A small contrastive audio-text model, trained from scratch: encoder num experts 8, batches of 256.
Rows from block 4 of the audio encoder of a small contrastive audio-text model, named by matrix and row number. Rows with one number within an expert belong to one neuron, the router's apart. Each number is 128 + 32 x the weight over its row's rms, rounded and kept within 0 to 255. All counts start at 0. Numbers have three digits each.
After each expert's rows are labels from the 100 clips, of 14848, where the router gives the expert most weight on average: "strongest on" is what is common among them. Only what is clearly more common there than usual is listed. The data: babble in 24 made-up languages, each with its own sounds, syllables and stress or tones, from a formant synthesiser.
# router: router (encoder.blocks.4.mlp.router.weight, 8x160), inputs 80-119
# up: expert up (encoder.blocks.4.mlp.up, 8x160x160), inputs 80-119
# down: expert down (encoder.blocks.4.mlp.down, 8x160x160, transposed), outputs 80-119

# expert 5
router.5:135118082130107152086146139151139108097172167112078103123102101094160090102132119151135130153100135073125152155149104204
up.0:103213099093126061073116114126152130071147055135162114118157155158099158114113088135078179106101099088144122136119076131
down.0:126170127121115179145147132091138161142112073152142092137119160130145166076114125085153125123170142131151129077126147119
up.1:114081125127130099109115111123094121158164078087080066150149149104132171136119139085091201175105140089124111136111122072
down.1:130158131150155147165130183083142137126155137100174101160101092185191086176058103165150135129099083128166137153142108171
up.2:165185135120167051142130115117116125074153095194127168094169154166133147107070109079056147132151064117186086118119089126
down.2:110164044117133152125189147137143132093141129154178089153117103148134140102120102082090178138126129113125128075089133169
up.3:124142105135111097095166078066111105176101076100130172066147139124098130088095133149173151113156134129131113130155152129
down.3:146130100150127105148134139127137155074120164107173070146087083123157038131139151113135186187163141052087105113095106121
up.4:098081165164102149134137091119165059175083144063149134144112124132146132116116134140187142157136164147096164120157154059
down.4:145127121118141163153094162111094151125122175080134130165092087150155113140107135134139191150097177115168120069166153139
up.5:190073108153236117106124075159064094112156179139059131154110113092117134095099166085110128166162163115167086123121111126
down.5:155142106154128107149184132136112080124186200058109106115091178122122123153211093075093134136124081118132127145054146141
up.6:146123138207150134106151076107045088189145156113116182138107142079138117139135174122168119099152167101091088156085136064
down.6:109086194113098124136151119138113085108089138165172087145130150131144107186145093137106155121094135131136111113112198138
strongest on: /ɔ̃/; prosody: stress on first syllables; /ç/; /o/

# expert 4
router.4:167125117145176132122109161093112139145082081141104183135159149103116135136130116122118089073190133175165088097079083146
up.0:105162174114055170114135096152146096095131159120092084152139087095125106082135147112098183146101106078088078091137158136
down.0:118172043147151124127110149051103192137134089130152135111121121133164164168142102065170116113172163151102168051070152064
up.1:185109169115092148159111130101088062156065144136092117153100104172152111044117115060100167181156158149147084115135133098
down.1:099131123114111131114185075088156119164147097105176119081127090116195102139156184146121165126132108110107116105125165086
up.2:092166116142146153146131122109164125148110112152201170135136122092123159127131159118187111098165054109105136122139154143
down.2:087134072150185146125160151158156099116114143141153190134167129079127116148103136136131138081200039107067128149112089149
up.3:145147146101142125113130094182137100113179139135106117106093078097162088128121149148120122154127112134080120197169152143
down.3:099206128134110093144092108168180115145140110140147129147128151109116156118100173131069104161097093137158122166132040139
up.4:101167129124169125159150108115188142132103128091195152102144123124092157140137141155163133107139100096095084116167154171
down.4:105127077129182158126166175185156086099147096162154155146130136055135107139107112111107127101164068118099113138118119142
up.5:148152168099137147113131155168169124102166164179144090100078077084173090100103152120128086164139107089097113212124090166
down.5:145135181076055143111107138153176082155122118118116165103173102131165140105154169190106048148093115173178024170161120150
up.6:095123169056132163156152101157156088108164129061132114134165067068085069126100147160114148158093097101098133143164181155
down.6:131161207053061128102097181134152135139132145144156093091131096123130112108106132135124090201053153137152082128156095175
strongest on: /x/; voice: child-like voice; /k/; prosody: stress on last syllables

# expert 0
router.0:158112125078117051142144143154154109149137104101114142110152184110121154132086081127106107173113128147203123124084078075
up.0:130181157111073110177166116151119203126111142121133120079108152141130139064121123076152092111122116179063131142094117075
down.0:181180099129174164138102101122137111136129207141153142138105133078103113164116171157119157113165141083120130176187170171
up.1:114103091156164120093136102168187088134122105094152099087205124087060188155113095173130105099173140105199113166120158097
down.1:132095198138086115152111100094153157128097105140118176091143158187157137108154126085142075106090125144107140105127148091
up.2:126131168147111170130100098099101104183046145098133139125112142134160197161137125088139095126114098105180140098128127131
down.2:132094096166113127131129122079112124132112155115069101117145142157078183179156065155157109148060166136124137111157182138
up.3:145128123086141062139114149130183117150162087140144154145172144130129094167063109145117121131127143133111102144099088096
down.3:166156136170186119144160121103093147146093117150106128149098152091202086082114180074098123181120140164122123094093121094
up.4:155084123114105213122104122091083062112118120120057123130092086127117118094179142092126147230186113112132151110136110160
down.4:096118158082111086147141138170123124085164134127135121109073116138165115163177104105133101121066141148125178134098107130
up.5:124132170115132176100119088120091145123147137148109092158084084091100132093163157084090148142112151134062076110138155137
down.5:177082093170177171127130140087078116149144121138118157138112115141166102139130129147153124031183136183157131128128135102
up.6:137120122139087173096143124080085107136123133117033073106128139177123108101175113084074169197132110073072130113099118131
down.6:072177114059103090108091166185127109062164080142185174180069102044158077129120114093100132121129132120127159091148101125
strongest on: reverberation; /t˭/; /ɔ̃/; muffled (low-pass)

# expert 6
router.6:036075114221146160136138131123158142127113120083196115163112098158112128127144154161126155115138138110098167144154145112
up.0:149163123088142171109086178102128096136119134145080140141082117144118153107104139073102157140089117189168146083126121168
down.0:141154148150126173140104155183137143119100161170123174156132098061124140108159107111148074180127106133139144138130108142
up.1:152187086107124152144085121119098152173106131125112134114115134133133126168098122123136077143091110165143133123121163183
down.1:134168164087095159147131175152143144145117123149134123124119137121154134122162138081136071133101089137061112089115142166
up.2:149180179135170132153076105143113090167080104076083121134139117150118130116156173093071076105160146175147105145107135110
down.2:115111071167117140103233101109143117115142100132113158099180156106130143121133080158098103109184096113096149162144102135
up.3:158119138114134121094099121184158164137136127103106136122124188147113175129107101031107124117161131139118095122100082112
down.3:126117147155147145167123206120150132132122147145143179134080176109133132184169044059126138185041092155113154076143178125
up.4:108105091145172104093123120110156132113150102114152177152167152118124142135108110094071144107130110065167116137086082155
down.4:172136161108106155147138114153141116183130171083153120110217224095117160147163139141114121085126098109105086094104165103
up.5:165140106105148171208119133106161087184083183086111085115120125175128111185145107137161133095142091142127138143137079112
down.5:153122115126087123178112160088109158184176159070141170114114144115181125125193128118089102118072170141118078069113150108
up.6:148179172101082086131121165120106112104101162151102088122085115178160103090121088094094146132146134183171108056086093112
down.6:133165107164115136138092130103115166116111167125081134148095125117138172116182079056158084179165177093118134101097056111
strongest on: /æ/; prosody: stress on last syllables; clipping; /ŋ/

# expert 7
router.7:166138123100114114146113160103110145112131169128111115176100138137192076137167129121120105156095087142063124106122141129
up.0:131088129125117125084146116110130116126142126115074099157181140120076152175184143195069170164067103084148107190109106042
down.0:087175089125131117091094175115131159145113105203152168127185132120110157191176143108109160115136103138091113129156124140
up.1:150167137166146141063090123141105125069135140168085062118179086160114149153164150124133160104186145173156114197125086079
down.1:141168090055119151164067140110105121152116131196137127133105086070150132181118169101120098161164095095118078123138116157
up.2:179113074147174126153162146105114115104132159142148159119077178149123113147100104123195101088176178186136127163143121132
down.2:123150124139103147110128080141157173063110211142152089131069042129099120135113119134148173183143206093124161190179136169
up.3:114101038144119120149155119096129095207108152075097111066093171155152121146121132097167163121127095109124147107092099139
down.3:144108106142170179134133078156125111108144135103147143155088097078149072152128162162163134193109108143159134110115159147
up.4:115090094103138097140103089179169102111173113038151100092155145091119174139138143088122158155136161093166166183143085148
down.4:105138104147107069124186149114132100148106139125091144168155145104047154109150111118114146140225120035182142175085112079
up.5:142141124145148097074140096128151126160138102094124174092133136124087177122103113136143147118154147135166097167112124113
down.5:151105109121154150081133159118074114125113151190134067174072139138136156130109138097190125169133198118127139110145115109
up.6:144186126128154104096127130139160068156118129083218192133136139064134168123134131081112127125195126129160098132060135135
down.6:054139070141104143120136115114113147128122131102101117119146091127089111178141104107082114102206103083120140159106052115
strongest on: rumble

# expert 1
router.1:141095120114127118127107127146105129123151154154117112117107110148145165156137146115167151121121134129097139092135173092
up.0:127114182150142134170123067131102125109120159181138081172107089145138110107118201109130169180116145098080146164110200103
down.0:136093055155118119096138098145138159161140178139168147085120152091131119139161144194130121130145151128102115125139134114
up.1:109117147161152155140063088171116097099144121129121088150184110087068117085157104135173116094161120201086196175175177130
down.1:124072069167144145113133184096108145087113097138100118124159116134118145104108101136091131061151099113120204120131101110
up.2:123171097101114162090129132120174116087049144147121113113102111135086127098168156121160166159160115144097126186151079124
down.2:158197120122121088133116087130152134164122118125155165133143153095140081127130088158104097089092169108190086092109176113
up.3:072129113132146107039072161168158117093143097171111125192165117121122134133099156162131161171146138108139128186210070149
down.3:113078166138145141142153151127094159090159129094158085194069108167164102143092138166197104194066085109151159103158141159
up.4:179143118129130121090089138114135159089125139203115167121125092136139049068124117159116094105140135154093129130157073203
down.4:089163175129157136146103149142171141088170119088154133166135146121110099119108118131170091130105100124149160133166097168
up.5:153167139108130111093081105122124129140118155158124085132122128122199077125110185106129147149126109120116107107112084146
down.5:101152142033181193145122123162144105155160114127127137122129128125122129119099180112091130138152126147098096103168140128
up.6:065157147132156109084172059170146104101122098106171160116109100084156090129117167090138142141137145108135129237089159125
down.6:117107114111158116145069144111110209112099178109179110174044073168118127182123112124171175171085160111166159127109088143
strongest on: /e/; voice: child-like voice; /ʒ/; /i/

# expert 2
router.2:096237146068121116126165106125129147106152124123180113104076092102138127106075119102130145122109104093093150152137167151
up.0:123087136129121091068127167113045111109170116118127095095089176150111142141174106083146190128170094131103117107137090100
down.0:153129133118147158057159144142099127112065103120097105102183136123106107115171138118101145096160127102102105105116086214
up.1:112189203077127170126065121135101178096133107157095080176108115118054115095146137052148143170121110144127194134177123104
down.1:193155137115075106160083141199168173120171118162121131116139155141132182141069101142074073087133143145152147137083085139
up.2:207091120147120132162103147085099124165150175124069122135117154145119102106120108124103126120110150119171097076112089093
down.2:151095116133058133166127111135139121184092144103106102041138201103096136124172128095130116119139100131086135154125136127
up.3:121160157121137139127128083128123163134093155168088120203147124104088194149094187118077107187093133108140124147117202132
down.3:141131147189091083052156112158131152082126126154135115138140111177168176102078088139067117109129135123169070105084124120
up.4:144071084089145117112162137056071075160137127124144156110098112132104140155163111085143117150132114139121118064125141103
down.4:147122083127129152175161114120147110142127179113074118174179190114085179074136092178084122090152101130181124143126104152
up.5:125115187155131112173121135112138186120114162108152116088135137145158067155193076150051139127150096117098113127067116101
down.5:127178127083153151142147102165137068177122165078111178124178116082123032126180130100116081121125104116147154180139116150
up.6:193164087091137055129127132101133165118135097178145150083112107192153090147043105111116119080081123173140144062144139110
down.6:145152077110159213120126077128100125125086163074073137161142087068106120154169095143127108150172146118143127127155163200
strongest on: /aʊ/; prosody: stress on first syllables; voice: low voice; /n/

# expert 3
router.3:162125163094078158144161146126114155153144110180130110065161102162146064068110132158152129153096084140138137092142130175
up.0:192156177142179131139140093146122095169146151166126158078132085139125110090154118151140192175077089167151099109144162097
down.0:165137169127142151190133085138119160140179096100160078110100114161190102147111163150090174180067113135095108084122166173
up.1:126090089177157146111155119129117111130169093067084144103125171181113149133081114169156118128129128152117157130172133140
down.1:125132087130141094088120098085166119165116074175172156124131086145115111105062110137121111149153165136121152117157105103
up.2:153093159110158182109126091145115149148185108099134079098207099108108124142162111159125186183102107134151102119139161150
down.2:173142147108172144132135100154135131100176075097152142060101088149151119126156128152127184158114120093106106103152149156
up.3:173137155132146138112145068138139137169138151162143114073172100155098116099124128155115143182095121168153117121132126111
down.3:146143196110159148177123102117110159108160119100135123099101086134149132158119178163117192157083099135091084102147164172
up.4:117140151062139151109133146108145104203096075141107218118100158151153145127101149130091081092096088185155069105136226123
down.4:141147152164115103072123152119132100125115062162116091050090148135151202107138155059112100156138135136148060097089127095
up.5:162135185135149154119115073163124164147186113127133082077196116117107112134164122182130174191093105141158106132161128167
down.5:151117165108189159171131122127108145096179102109174149057112119131181127145141155146123174149105092119097096101123135165
up.6:161159131134154127079133115120129115134154091174147124090118088118101119105094098152085174144073157148080086139148186130
down.6:181116169147154108137155052138117130150154094121169107095142120119191113072062145134091117126134168144125131063143123142
strongest on: reverberation